python train.py --crop_scale_min=1 --num_classes=[7, 4, 2] --norm="layernorm" --conv_stem=false --kernel_size=7 --learning_rate=0.0016 --orthogonalizer="newton_schulz_5" --lr_schedule="wsd"
Rows from block 9, named by matrix and row number. Rows with one number belong to one neuron. Each number is 500 + 40 x the weight over its row's rms, rounded and kept within 0 to 999. All counts start at 0. Numbers have three digits each. After the name is the row's rms in percent of the matrix's.
# fc1: MLP up (model.blocks.9.mlp.fc1.weight, 1536x384), inputs 128-255
# fc2: MLP down (model.blocks.9.mlp.fc2.weight, 384x1536, transposed), outputs 128-255
fc1.47 050:445570497535555463573470457492468550577414484451588476536466583512619535507466559498507539491481518492509439500586525504405514529473540452526495496552530491530508503559472441572535512513488495478491489425467564495428478442494489474465467447525486483474413489531536503433488531526516461485444470482503525512464460504617513482481509484512467529442525453565519516520464458554505434545489
fc2.47 048:494498482546481496499571485501472459500509601517520492423447522491483536498471553510553520515479494483515520511461474502472488494575458485561466463492456563529448484383508529507508480473445528517462503541484501452580423464488492451511512478510413528437522476508518518580461502519426547519472503486512439528493497517511481451506523422491494457550482520441549539508534471403459498559540
fc1.48 150:494481506529580549523492459514464476584406447534468499526501488461505487463502454507524462548432507481450503488471513482556497615555574488470539526515506486625474470461495521578512563441496515515472480553505471492600524521465498513474481473496477515491509562482515484520468495512524489493511473571510546492462533445482525500532460508443503469542498489467554491496533514499522528521501
fc2.48 152:478520497403508479489532504440453514483496506518519538478461546504476486505557512520503503544498489411451460478424420467518437434510503491541505514454532479493542534497451541507431520478499530477478516499470498503496492459508486520509505620447517494457485601505440528521466525541479521449547539454518478504462554515571508526488450512507525535491496526529525504515469560484548410430523
fc1.49 044:490488533503474536412500520476557480479542493536517501572507469501539500502507509647492467449501542475460546479495522527489438403568511484528475468524485459560526494532542553509518542420473492450528505493507515485497517493551461522453505513448494496488529529603517493508495576500517518385457443442489496489501419515505423533453484484496491475470594565548544491500506503517579513487483
fc2.49 039:618450515473508509484588511504511488488451501540489540514551572530549564480564450478543500560449515517504489502498504488536444417495581499526567514442418496540514511571500533540481415467477492457501459493486473486581521428493516545491574483505467505561527480554531480458418539467572534514481492547535462495635515488494511628537530505551503474471471502543532508525493483528456503514485
fc1.50 128:517441451506536467547568520435476487587511508484467446525431534511487489440502503472410474521491510539472476539539474508490515506503438415447539507527472475566510461490485508467379517488454443461503527586480529470490509530515507487501470558544526473527493543463543484573472537538530523516547440473451567516475454524485586499521504443516550473615506439514474495431487449503539507468493
fc2.50 122:507528556533365383466491507406538448521503492548510433441458543466565490533494556509520499516502511513478471531497546433484428480508469555557532510506499514507462488500488504502494500452536525469453429516533534513485481416470539573455477502499551507505486480412551533435552483485472489484488493508490531545515531518507495575447503470507536473586435468497456471479528482483484472526479
fc1.51 102:496492446456442449466516524457523506504456534514521522543452439452588549489540626529515530463514454498538515523500516511488555422548550651514593467514428502492538517521489495467485492455528538527500469514481482458486540523481518478520441513514493556423481456578519507548488521483490517504460534485579520580585480511483473439463506494515467519502443446480516575513522490490486568515494
fc2.51 105:541512528516482518439490443426574442545621547490452572488590538498512525481537549544412531516489512541630460472498536488451506576527449495452563540508519464523473509498471479470511550517481574506487497488404512521491511435516514469492498544498539525465535515477485440478537534525502512499505451525479522531499520461415509495526480471522520573535486509532422555571496526554542460536537
fc1.52 135:484518523497493519512406489491490496528475483526483502514498429477463501493475470534481509464545541534463513481439475472489475502519489468431451489468501520486522430522495604483434555490564527539538485457481576510466510494427528451503473473474483466477517496482404447529504458397499489512450502515513552511428541491506481524517534457478574491527518506558600456511488544474499505460498
fc2.52 130:538453491494526529475481448444584510468431482600530508464507506473525506483531510555483454542523438528477527465494472473474529477535478523511463522541514491508500484504518496521506527470515488506494506430423504431492503482511520499571532540464570509495436549535543561487468454449505527482559507510480525403529455468505509462463460492524562482445524506444499501496445417467503435476550
fc1.53 101:520465508561550460438520536476494452563444555542452490506477479502496488576525562548467424452585487527507480469551485524453565427490469468531472530452519510594556509507535481454547503489585491500495418469535519555505522515548428484510493462471496464561453443516539537538549545433497503520461491464553458555454466534482513528417545458397513551588508535473503537519423518479503487508522
fc2.53 087:494488497494562559565525498446581491534461478465482439537532539511577544484522489539485540515458511526517503502504491367533501478515490487516509529496459494507501443461532481485498515500441605466505420473557502470521547486537530513481536489494526482397525553507497479531500520507498549421488536495508484468513556500469526477540499496455502466507507568481492522475479532503457498444547
fc1.54 050:519558512419566480608506471491451475534455394486526513525553478465513508499563505459521504459469482481454496491514498505491489517537514478557506443456450488443551539444377496493547462525512504540504495528470490524484535492507514498500490530511487494537486544494473496539526490456474521519492504524522463558534590559482441534518530527564383496531522548503496524469529498494526533465444
fc2.54 050:470516512480420586484558546529537508465543452495522467490526460513530506490564444508410419481600493425526466512555509548524546465521496500548559462481485482513457540575469528519513522484527472529541551580521474495396523433493477492521533485460535549487481517473599513499523546481462481520537447511477455496515517544433505468444536506516542457502507490470507536467508511529502493481618
fc1.55 031:525413442478476517477517558511529527561479530498463565495541445449584472483526540554454592509466525548469464474475538450434495527470436557459562532485454475484489467542449484541497529488560470485548555472478485504493548404475506506470510558454491470451497537487500499500535525517492540459473457527487467521537462500597465492526579522505510526490543502493551486480521538525439510456486
fc2.55 034:536497572488465511517498537543519513475546566537482455432486541549565491491503486538480499539509520461422477457481446512528504466393443565463481582479472513505486582452431489471542465449522404540485488497460537515488475546530414527502476481382525425541482525494491508510465473530443457512406481470497447524550481506440503509498450479493523507440467520524482513460526448490472557493450
fc1.56 057:473436466499481524474503470548490475484521462495527496460490436620549606553481484528569520522486375592444520425448536468481489496532566452519460537471535506526441477483457561554580488521503453483475551519500457447476486513542470469446491514534524536447569560512444494513566463494482494445500514482512435521538469544505503523403523427541448510514518509485480484435525495467517448488512
fc2.56 047:482517530478469501519496531490497555461521509462551511543513521505485496504504489401489494497449529511482498459541473548554561569490552456492509574505565501493500516520534473491440549504483541494490528492456533525461512517510541519589462572465569460473514414482524528440471477530515513530466500541459513537465501454440493467502463453512443518557517542460517498516477490483567555482523
fc1.57 085:524435464500607500530499517484497540538447491473501539522531449431464487449452562461461502483522481494502485567545508375383514459484481498460464475517520511502509567466459476488524489432501516463394513524507455536465519489435506470569522432503543533472445492452499486497551480548496489539486537490482534504517505506525533458498513487469509463471484490514452471468482518485519465467495
fc2.57 071:452510419460409524511523505533511497415516520506547519444499470439532499508496493533490512438491454526485416484496511464523471535544509445467482475426537546545496508496462508532481515520559414508467471514438438481508497485501522548485517503629420531512532522487500459466521527435562491554538515521489465511497512532453508461439447512474517498528487538461521461444479484430466526545500
fc1.58 077:527537497584450460504451547506524572433517505541432430473520462509470509514487543417519512479483436467478477505532520460582515500485515557475506561448578506545543451493486487478455562499558461492487481555537515478466536613542467471448517499509467502473495564503471518554514472477517498440489457502490555607488456512499540434436509497467489528460484526507438488507534495495494513471488
fc2.58 073:465473488555496499496403490462509394516553438475543496479517510494471485465478521544477514543483435522435497542533446500489455491529490496511461482455444491507463582496425495482520462516418464508513502548510500499495502516557514510467493483471424581452532408485466517491485486529450531495448501546531538454461473474553556462461552478506508512480441503456514500462560484497486403466527
fc1.59 073:589477377530554530521454477553569512538509477467527463525480477459514563447492508498513556447399482485543461521515506486536476532538525516464467601436480502451500532511465528552512539570474482392488501490438491491481537478488489500459539514508500529506483557444446472529475496514562560446427443503549482489433535515545525486474481475588520496526541528559537553533520540470518467441457
fc2.59 075:502525479461504542499467478515511436480516445515466569479448441494510508511486469500470546515482536485466519449575429501538508543572495523511441435456538545470492562494446516525542503467583475624467482525489495525353520491498597550562513502459513504512472538553490527547525500506459581510502479602498480508539468505460522549495562497495516500460539489525487472504491539510497463482489
fc1.60 059:451495513486442372475522470508536503467485455546484484484521489509445483464459486543476491461489516512463476520504512512523535523482463539488525516514516543413558485583495492533512440500452537515527475499487533535464558450409513568459519454469510509508514480551532470567461485534510480496492503528511508493497566519483554404516542561546561523528519559444437404495529469520491543464507
fc2.60 060:527444515470519497505578525525563505461539490529550524524545541521495512481502531501507492449465643484475466500448527556541577470488547483550541469509584485479445484474490477583503520505536421475469513502475442532473548528525507462492506469508506561471503432451519462508482494478601502482503574481536494473464514462517458437461457517458540491538429493546499478475558504519532521528531
fc1.61 162:515495464574516499470488502448547523543525568476465506515477449564530474545483532509489635481485532563488529452479535524464491451548491508517489418537556485525496499549522443465490458579507498460552601534457518482447508471435481488465507512439450500445526519525514494552437499484473488469528493493489455480530488503425538422499511507433478530548492451524508464542465499518491490482484
fc2.61 137:459520527480492536500453449521481479530524474418483517524478500497505568590475513498568418510617493443505501568492538458539519574409433545507500521489440467494588463488529509502420511480496440438532499498451531510475481444484502443512464493535526519504482442539443509532529540548589531501575500523533465533504523499537478468519477543504469479547470506551512531588528478512551512516521
fc1.62 088:487485521418598585475519493463483512388527464597535435484493462504556533422415528463511527427495448539507551495448500478533518511541506476485523509519524529511475539555494509469468518419487424535510460471530609467499557512467526507485467535530511514502502478417555468506575518506474548467454524446487540532502530436509444459480438509497472519492538505470605498419495414471505581480480
fc2.62 085:501520509510553596555489507550534482579472523569433459475514446526509474497489535540384528494581462434569490525504443549489489419498560464481453430465476438486489551470525488517590539525510457532523544428490473509347500460509513527505503439446501499505502517548536498446478427520542454497477486491507512492569487540477532438471491598453491490469489534500511475442503535458497514416481
fc1.63 122:509472506461541518495486499514509465525482522516512503425552509464486493457624464533546475515470529465462495538533508478485491497510459555455510544480530499487435506494442510521479549540571529520503426515484487487562512515520533460560467451511525520487505442482508542522459460551472528506475541437556479464479505462473492483460450521557496468475533508468518500541551545542553574468603
fc2.63 131:454507531445497441506441454456487557502445445453415410502506538580530494565471514455501469498508540564524460487526441506517462537479496513545481526464432511485508505505505546472508542478498512493536516475485499451467544481522525508536523525481510543523471544490510471524501501558476531454486531611477469412480479508465463504479415473508553529473511515517485515502517560497472510511539
fc1.64 056:447495477463440476560566454545524449551513491530487456511543439509522562541424535482504471503480446507452499442421545530508500492515504462505511517546525422510490523455496503501503545495470468482516528502479566492549486474543484476467454489522468382476510517509554465457480491462568470499477503468523482541472497509539496500531505518543550426522472547505505565538517496414558468531466
fc2.64 053:454505512562500555470538512446577485487524470628473543483499491500506504495492561532458549534524536463534457426544555482471512469503513449453437516550459509481575494503474473531555484520493430522524448464620507476447529549428537534532518492508498532486521472547537494481565500523506464469478500466531504483477545472486519518487518571605519496474492499456493507472510481470560436537517
fc1.65 095:392505445469531516492478491448464551562495531495533485486458528407423544507460474528454512596492462518511542515559533473484446541523448490434540503526512474571473490484574450484532475484488503558480466535477485539510483583517507493490504415495507486521486416608526486510464480541531478573543491451561454503528456444535553494502515493484484530471472506563492511598454492486495496540556
fc2.65 095:476516514435452474525523481534510531491511518518521529517473526534501461472405499518495561471436528495470539534506483457502424466487500506492532477533445536446544475452512441471541461421480457495496507561528483489460471544511565479538503458406576484569512573509516527434503563506530505495364537488529546551459572497486481449496611544512521480480535502450472482452497459530506510499520
fc1.66 071:544575571535536515549509542472444520636506479446527478474499457509512490520512458485463514510439479522441512528498524558535538481470572415491555538497454474499552403504579544487511525414484487495498437515488465514460459497486523548468526487490469491537573536522514480491492453559491549491465511425530473466538506454519498488456480468488596528447554500504517519518546484417561496546506
fc2.66 074:541542461495432559504454499473476469534493548503538429530485460586474448509511507501449498528553486434473479467458477529504528525469464555497507531434524491482418497478546509487519525530511505512545495477528479479470479489492556499475532438528541561447518465519437508466469474513505427525534475492501494476477537525436513550491465545491605536579495503538536522437532505530478457503508
fc1.67 032:455474527545547458617481443474513514542540472537550547439480453476449486474460580488504450499464480496494530518455504537486555538418510510498500480589606503479577532434495531499502462490486508428499503430478470480477537503510457528571589514511501527412529493479482523485549470478557581423506533465544505497579519517521504508435428546472497532423535496539455529589537558547503491548532
fc2.67 032:490524531528469405478502478512473516435459505432574433569516484391496512459401529544544525478419526499503535521474484531517535539536487533507463550534466487516508506539475542483508507484454501507486496432540528499514508507518602510444508473445479516518527494538509478503510476463503467566504588549492480533555488500478494539477574531496465497440496464547458524544524539566485550532547
fc1.68 136:551481497482487450443454451493539518550482631504402569564527491439457502520441481536458456481480549497464462514486473564533580513506503528536451518644541493566556531473526548428487525525452547500472466539506540494501500465479584510462493588478497440496472421472506577503552455512483558558489447501520596505481365501448509491494468587537492502446514493534482490484538462506486512520515
fc2.68 151:477494557531488438518480524526511504495515494455487462505476481515488495452519536503468531441489495524508513535461495473517477492498481429528552472475507491509463531498613505457470470515539535545488436554539608611413459395499474472525497538537473476506492494510453523524515435469503515518513516542474475480520492587570514464467520538486516510547456551539544452503507513447551513519500
fc1.69 118:532519522424458451548485511589501465496473507518540461537445544523517543455487443544516554499523477446489457501490532481560516465518549530529555524542489481472479455518495437545520538547551552520546462445564556498517528488479550508487500465526509476562445505455439515490502574528463424473583541512484494530505518498532510545380456476601591440573511484517479487561518402464533481501520
fc2.69 127:539537477439506509490500511464434514552597515502481490543492509493490475492494513505479507505506503481589483512504498482518463550540425540464581482537430534481525526483539486477500532526458519510524497447469471433439500529480487483455491486527480488518518500484506469498516419537479404518535501431500465517560522455453506504529496530610499528570507513518606462515500467468503460511509
fc1.70 060:497519500448496463529448469495510493459529523495497513526551451525455515512483532502501429493536478485475491469525472528511459566577540532534527534519470463529426515503471411593503503501475531453529504486511532460460541472475472545423525488478490507480543524606533525510486464407532475572433465525467483477464576471402478520441475507513465519519505542520455549526503468606510508472477
fc2.70 062:543495563477472489468521562501437564527505490445448543521500539508515494474510471445491518490484464471445493441506504534493466483512530488515412482466469526481511449567502485493451484523549494523588502460472539547471475437467454518546443477479507450487476502530516502477538442513497519468480523469506474491532477511527529541507478493506500477550455491580510474484495481544477490478409
fc1.71 118:546472435456460510464518488538494532594496514547460458518497442475495515473505529501495535560497482533433503500454501564534557474416521533459472497527465513549608495504513468561547497507509470417470534448551487483496540528544529522437580499494475543522500487502432512538510561515534496474489510538561534453514485427539445548511464499545508526432490560496505466496490565404529495466491
fc2.71 111:542441502485439542501494448502503492449568525459467534526476480468540501498501433524532546594537518536553488481509494528524444530448492520468483552489470476544441519513523533498526531467544506555427532521415552465481521475552597487479470515519519513476436485542449490455491537469519458467454479429485537450481514568459432473480544445517506466456569464506490486515504533512512457473422
fc1.72 107:516536494513517515499500508531476534501466456499463487471491467478470513452491527549488481478465566443426526504504494500482521551480470518474504445461473510478515556488524480438504410510506484523450497493569526443584545548486517503460501550525525538388450544425573507508515503560510534482587561468460532464501520537484444503490415474477513489499510479499441472422499510531574490505537
fc2.72 113:481533490509515474455450460493499449468478552495536527467526578525471579567500443505514515532480478502506481541550504440489514588471482426488507432443489520486441481477503504503491485472615593484519545612530472500519562563422522536491483481470440539532411502487563546484492482480482539558496530473474540502520492530530474470475538546509550526493502512502602513533490501507519534453508
fc1.73 056:450496574465481506433514501495538500566484416434468484516486518429455459588480480535519477463511535449512518547484470462564444563440526474527466543481535506563447511508541529482496495467527534492510505536450483557498449508577407454498542527525502499582430525492502513534507520478470433503486511503473538462513463507460487554412548555561454526527531488576501505421511423439479494461495
fc2.73 047:564511503497557481510462479500490532520499507516494542455492463567480560576438508493474494490506532459492475449526497505475433549503535567494522503528434527530564466505502507488440493448485486487457527562432511561568526518488498480551499517444451519517573467509530527481525478492505531486458552449516492496497440515504514511544505562491486525430561511538533528517487462538527496533475
fc1.74 068:502560558505449461485496403486546530574484528513505491509492496495480502567535511424525531479440531494461450436512486529463439500500455471535464512486516513459567445501433501482396516495462543497456460431526492380397501568568517490495503467543498461473527531528510582530532514500484494501523477481585518520527434463474521483452410513429502514504446496507494525508513503535486487525510
fc2.74 075:511495448495542479517577477558519490514462518523498406499484468476508492487480491554476436540504511452554459507419453462463455585482438591494443522508429518523491503529426510507474487448453514460466547523458483446524497549502516464515482419401545566446539458516528471445520458486408558521514522608445440498594498500630503459517491482495489501443483477526555495525456497573416424448549
fc1.75 100:447530495504553399546465536521451457526433501544489505551566508463539464553495524467494509527517461461552485487476494479511467503471496503453523449461463523547520547556528512484485502433510456463527455503461521557585549555513589464570530393537503514497510479482437431508515476583465537476454500376556486516523545521499533520505482503576449484476530396464499561524456529511540557506415
fc2.75 092:493518480436524493481545461476547554521472523462507452504531497466521475489471444497500545507464507467502443534489492493478491561490550534474379516524506463591490436474550498559447525546476518465513540528541502463512537541476452521480495543441445521590493492445458482542462491508436457547450641583447453486599463515493549484509516443507505572435488568482509529461480471500500457506493
fc1.76 105:529450464514523544517432487538503535458531537581438478490513549517528512446458492450521446429494524496512483473559495483508596470508487511454545459468543506476489586482490509438495482542483522493516444494458421445487523479536536467525460476511526469503510501447426499507540482503448580530473535432366473533513488454532589465463518487535504504473524487406470513505547421536520552424508
fc2.76 110:448499519400561477527527555571483482480437485533533507473540498530537515519500549496522516529483500468445480520462486553472500484524507466504493439540546489572422530457530458466527525469503506530518483552516534563578529494463457490503512471489496536508495554490501458498488501535351617540500537485554453475512490528510544555485495510531526533514542494475511495468461477533525456506575
fc1.77 116:434520451475518524462513468567475554506571585563495455495514459497469519553489489491461559597526456567440562483492516525585477468466521506492467470467498481483527460493470565570479491483474406485424457505467543505551478528504507511515508516491516536602561498427497557426499488476488561477475493469507565480471490484440548503499501557469538452485544484445524513539474467410525579545509
fc2.77 098:470537491374566484509550436469516570436432493546480487430488468527493490536502491539531518479450466476536506496528521492490450505502521521524489516457528552495537531552549485444491484491536492546498496443503507482473488499417505654501494498485497546542514522470471519434531489470466520524494487473404473477505529507503489415520492452490468530434514488493467504517515473510438519558534
fc1.78 149:541474520461498516521457477401484478446501479488433477570517500486412464581529511546528477520590485450456555508447552509446512449449494550506505519550495480525514506539506451506560508558522514442519482390524515577511479473488514549443508484509499475503544493488502571587544432479490521526469502481471539486460423463478517524511501553536486555474499454519486469511432540530507482456491
fc2.78 143:492509505512454475554461524553472481484467552500450489519516507498496491509501528473536527529469471456544482524508503517568407540488438453479529505554449500492525511491557529536506474501557525484499433557513591503512492393504471501494461530514603405483510439537480529546581468533510533491434536580499464526566501530626466515548566575495452508567475512506485488549482552476541517511471
fc1.79 086:525553516480480508507501437530477467495529507472498551474517459526501486519493535488423515438463438456452474521481524547481484459515491504548561483462516475493460530427430490499546476446462464521536511483468476521540543614481535502544438562491435561515483482576453481529493506461485537611493524469488445489538545515541482466512504525483543443506490472538462576464577475470501492587487
fc2.79 083:531538508502497503508568564504487512635583599528461480548505470549540519478513500476386460495534501533495479516478504454527516477514507570509474502516489420509463414520420485410498552515490462460460462473517529555477483532526485556501472533565505493520518457478474488485561533519541498479491532455493474537539492495523481478525467503498485504479502477491535480400480483480509492478466
fc1.80 100:487570516539514507527494532507530484537464605489548498589428483587518505457527553513473453503495584487499475537401453572514546508487447424543533472573521509453500532514541474525526530479489624490445491505509508521515481554491490501543600506485475401504408491475464549607508503500492480475511475493536416587505447461501446453498481563484498490534479495540489465486540462538569532479477
fc2.80 108:453456500454481533518525524452600555482462542536527516470521503443469460507580489533422487458502544508569465475445510463479445514477506485569488495471551496543545497493483507505453564476496610485523533479454525542454552469473541582530515505481494488504534476539503492514550577468471494456525525520500491551546527527465475461475483500523513525506414470505490515582444526467575512486543
fc1.81 090:551526537469476590507493470569447500458447481520512444495388456487531520509437524512469427437476504467516515497493500513550494505500511491515467546481501490482464449475458538424460531483511585553512451446465516541463483523507488456512485465506483450462531549529569506477451482451490472497475504533538490496482513487447524469522577484484551496559503490577519407478507532494523444446545
fc2.81 088:476423455476504520467504458458568531504454471573509490526460502548516499478517478528500502505515473526506563481510500484529483489503510537568550493502517544498519531466477515551481476474524485518425601530508508451435519469505572473528489502476539472530475503592533526500505457479531427522532544497488520451571441475502501472447382442482533489516455514516486549484479402447528441526513
fc1.82 059:538516502531522485479441501531458500511422516513430492499551454537499473537463532479464495415482484509495531433499488473519549531509381553519470470544522510566443523556516469455547400367499534497496532499526491547492461438523531461516439538450495527501494507489484545489626494486512530545476499517499478469483409542517494490490558496461495425461472480483488563449647517427532472560493
fc2.82 054:546440473494511479533562496486474460588505525477472521525530441578536550501533568478507436482502526448440511491474441429530484525504489551549542442476473471493484448569504495504568514556552558530490494460474516474469455452562590575529458538484501518426563468488511495490461562509604470528565524518459537450542458551500482550576494492565576500511450506484450482507528501491520438505514
fc1.83 075:431462417495485491447531456535505510519509512507466538518448427467437544510483428600494514459466517493455489489467518480515502480498501492566492537494523514493482471559579495475447403488487420535479521498510553465484480540438520461490568518536503586500497568531538488497485426560530544487535527518491595526542495459486516538442529507475511495553477521511451498536451522509474493452534
fc2.83 071:560487534539524447506517485480487499449522514470507464600518554407474447483511486491498531484480513451523483500473376521501535522494471579544517522499471461571483539496568507519446527518487396471503421532477547536464536439523490493450548501601455445496487497473546494497505487518522540480499525512494468435541536424489506495600569513528460481573449510494509527565498478503468544481548
fc1.84 064:520633569452523517412486510529499523489473557479423420524502553450523517562414522511557511502473427395512467479455516453565495527514506486446522529498506468481487499476549415518390518518494513478409537537476532456451588435470514554517524593541519498466485524459472439546508515455528523537513494557505555423483499517464497523516512537477576565506475441430480462443510539433495448535547
fc2.84 068:470496431495487501501431510499467434479562455453589493494512478478490496480467492490532519454539486505520482445544473489463512493524459539487537423550462529540517516432594564524533471548450490550504563534533392470547592471526482507510499513469505489470501528498565406517539530469486484498556535448537473506489494507538512453481501513563551428459530500495517526455537488487533516462571
fc1.85 074:466511534468531465557508465519528545565495501497546521491439552508426504428441533474496452453539497506416544481531502494469445494489447579483487532427549509448506453439514502480523480516492475535618504437533469506538527492451485465453473511482502581537485527488546481542496492433516501471506449454597497492513545464509506519487461526432412512486480454523424493549527521518465548467487
fc2.85 081:486527561507454494512553526540488483424492489429512514534502472498516472454398521510552491500517480439411478541531496536507501453489386467549486477478465481483542563532555510486522503407580487519449476427506522431445530589471563521487525495460442425434500497459485483512543539500517486512498448507534474503512478541475415488569539479505494458485470522477487482458537520467489469475565
fc1.86 058:406448557454466465476468521489507486489485531458559507531464529548546469513603461498517523534453487445563472458532488531441551462556534477533457511447494483466450482484523429511556487508423456460500496423500526434477491511485531443431472446537504525506488451490497591510461525513478473492510493511499506459520526517523512414483565521513447505512574487472480491471483472509503495526562
fc2.86 061:509502377521503408466551453447429495511542542432496493501451497552485554523485499523576495515400486475481514526457514475511540501568485506534457487518483549577450503452457483538505479499506525512487496498613529482626453484527554491523475468444460496497498472471532497532481561541533480492490463526480402495497454500510536479448543457481517538543495504428576520518479459402501473518514
fc1.87 115:591493468423462508536531522516498538554530482570507424518523432466430514489496493506560520497538540480519473564475659464521429503543534535589486428457447502455480521526470566507512493497458536491521524463337506482486490553546478498527552576556558476487418497462505524472507558562482543468550536487537484469429490512453473503488559537487479540391525466479418427506524491528495465500459
fc2.87 130:509508481564500568509505483482505515489470446479510509480527516575480455479558454529494522518489564501433507484534537478548466527540518426501527462490501463535487532530416501521512487483536532498478510490601492451491437480483585506403498542543586452459588464473534445496481498507462527541544509496520472507524426546505499420425485495581469388515409476423571506473519496537489511437500
fc1.88 085:470452442527533473480470475490500508418466524533545463619490430431493440465560530487520439515494530536507511515530500481475488472520490524494496425538584487524515533545480568486499552508543501511489415497449590494560510487473536550555520575557541443527479454502519468477472486556450456541461508474584509465526504558487515492588469470440464417565510504522501417497521522432457537441488
fc2.88 086:539478514479472509537516529508485481537538478509510509601507476392488499548493485489501509507468500518462528560480518501501583494514527498499491559478548527507489504486458468474482452504502570461501483505507531505515498413474462489549522380605522615518515496565478461556504459480507511482517526459513506477503453510523466491468516470474460495443542485453553517500528465528506533507463
fc1.89 152:506547466497483518515518444505549549499533458493448441499532548442532502459495444580479474521509487492524455505502530537527504355514492525498512473379478502472491452511603499503456533435552548504553452477494449463552536500466452436535480466503484498397484615490551551483463516458497521466483503541584484535483564474443433488457451480478506519461492575509455482480534449522499515461451
fc2.89 218:475487518523483520535536492483457507473488416499484463513540472506494512513416543269551480488585488450468481445456526515505469583479467486456518479560534516488524555479564516540529543500450512492544528489487471522506466479541528454451527503490522510522494474492486459509546482484457531528477487556468390472454422521596511515501502448482620499500646487526523499470475506506482534512510
fc1.90 061:453509513495572454503477492509465511481444487488496549552439469477600489491571511539466405504505427460502418509507514446496514479543511492484487402461500472491571460469502495562452523478490520507528570433477512489450491568458530479474520586548486452507472450536477453495496541458481544533518470508456496549547526492532469547483417469558481525506557557483474490512459509526498522480452
fc2.90 062:514524563469520584486499547531494487460465474468527515503462462508503515461531573520521487489468456434573510570508510448499525443534464486467526484495496561530480430582435475562554472486577573525476494421558477503563453539527472487492455490522506479544479569458520471466489573556467516527471503463513452609506500510453464534526496498469516536526568483493519504538502495485482470495498
fc1.91 060:522436468479483525524528458529469446496512487508537522596469517522490465542477547521484410478591521484518511476554510531449535497481472478473454473523511461479480533498535491450487510549452545493467486536539543419534498526486474533544487504481477492452478455496466562514529458404573479525459464537545522486475547555520540468530517505428528556451534552479491484477534530567514473564550
fc2.91 059:465480544462445477430564531528445454441512526510552520468530521417555469618463487481493484524519463476476506530493539506561560474414559454602489509533494503482499512400520503490458471489573514522465476450396501488558513556479527527544486530601558452494563528487527533486494487472458481526486491493513499479508396491568524545470498500512570505430511495488493435523438445504493482441556
fc1.92 084:505540510534479491506554576550586558465536549516454499498544494471576466486576455502432511548578449531500549480477507449531498514462403494436480550515490474480541540464574499500473499468465467490518470532476541496488521483491443527481426514498509470587500587508519507496447450468500510551527471476534510519507555455491495496535555479518558450481517465445523547560512587485479452526516
fc2.92 077:518400465498526590573484542488507493579453448547520538490512524501485550470527477464563507507565525474477493498495436470452492519447434595497513445547445509533487537508524497494534454452514447481510499461540471467480508525508561521511517529481470481506501481487489530533501464457564437529543492487446512443529553495377516481441477521489457449497483464502493479488534409543419518515550
fc1.93 073:537543493499440537444548505460490546489569485529484503525406445553451538426475475506529472477526472514497432474548482496499433544526570515495566499490444528453512510486483501534549497495551536442506461505468463526482495483532489532489464520502454484575512452554474534492530447530471477471500443466522470549485514547511450479533546465495492487494462530489509500467472542507548536504463
fc2.93 065:501512507501459513516522566495506448435387472590459552576478488461522453498472446479522503493494417527521547546593552472449446493516543519463450489456542510513483455558486534504510500441534499520468466528498453497453533536458479485485559451472410476497410507517472476478556438578462489463502530462552541462566532531399503518554511468434459521494513489501510516474566595552471529496454
fc1.94 098:532516505460469490470548501528513481502510521452471480463512517473473517454531567563501543456472510526501513464617405548516511507489522517541533449558521522522483517523560489506509531443528508502501520497445514542473502469524508515532452514522483482550417486496514382491518540582481515515490558471485479516447460543579571500605500502474567497456573412395608514475463514479447545589541
fc2.94 102:475485489479532595487527497535489509536498572493500537552487510566535526474508538508459495529545542526558488501452479470461465574488524439503537525460518517581541435440561521482505534491517515441461530482492498472491466543449554471411512524523565590450552474477502444525547524525443523541423553571510538548509486533386531486479553505449491516492619528519483530516482472521499513485435
fc1.95 059:475493514469453528520423443482529567518538527494484415466527514518451523544435535497509555521497510443455526491509516477476546504467551499552600516508432507587507439525438505479536590470474558538496407543474467464581457434488585533468483488470489535485502447512500519462501488506484493485470514497481509539467513406505491476480503468554472535492492480509474417565503531430526499421498
fc2.95 057:494489466527552509515544578504484486523525556502499539551482499461506459511502485509496494493510524492498502511482551561550499465473516477500522480433490472482545448481517584506503429503507458527532515500443557473465508551464487553499532508474507516517513527470506446493508496447543557461491447517496518551445425525483496495475466555531554530460508497486470523544540457453463532468519
fc1.96 041:470486446583515483447430520525495466493536490474456481497568497454556433478419531532475547525463506546525498522513424481517456496508516501437476462497482487581468427495433472482610545516484475493525524531487540512565490515510447506501530540468522527474600570511564530527481509571489508490479479496514523491532518510517549508501396440486527530479557531464558551526476515507511500503465
fc2.96 029:428503516642540493475449562492521501483488512493537462506518596499474542472484497571520489584517554515496554513456481467482429494451492518554372518513506531447508463494522470456452611469441496525552438530503585519461525489488603468432520431627468519513510513437498527554518493471464530475466455412541487497497497461485501473567461509496478466466491540525522507522523510477485523512517
fc1.97 090:524488551623530489540506522516537548538515544564538492518505473518468494473465517566526518566502416532427485480496480400443539494419544510594500448423421504497475426409561485506512466511493507543492580478520409559513468533521507474487476584492451458476530491447483492454492506507477488454505494480492452437512478550541545467507503526484508526522450513510521569590484524586429587457479
fc2.97 092:511514538498484461462545603516572479384545529426566448546490473476460521453501525447525477456541521554376482495461546528469569494480517497518479470536449472525478496555461504485546475500517466498500514482524530498488455481512545505461483514535481482509542569430471490468490523509500470520461471404477456536564444463453523555522538435481522556431485475529462494520534512546441498497564
fc1.98 129:461503542549450448449518442412462527523538533480545479429442452427482499420511527525528432484429542403475491501475514582560493570478528500428440591528505468455513538551548504458527505525473502473425483487493468486437485521554561525497522488459523434447561517492508460597466517523514440447519551522508557529517531499513470490587481519501525492518500493522542566552569522534523512511470
fc2.98 108:535505521583468494532506486459550498458480477519475462506481549537469460492494519476539498506511546498592539428492454540497504499455505509402516593586495490493507504490458481516530524561459466474519474505464472539523537531540499495478599456523529497480546450539472503505548422486509544602548440471506542494471514526429480556502513481478504477528558511532567513495517524491539486562525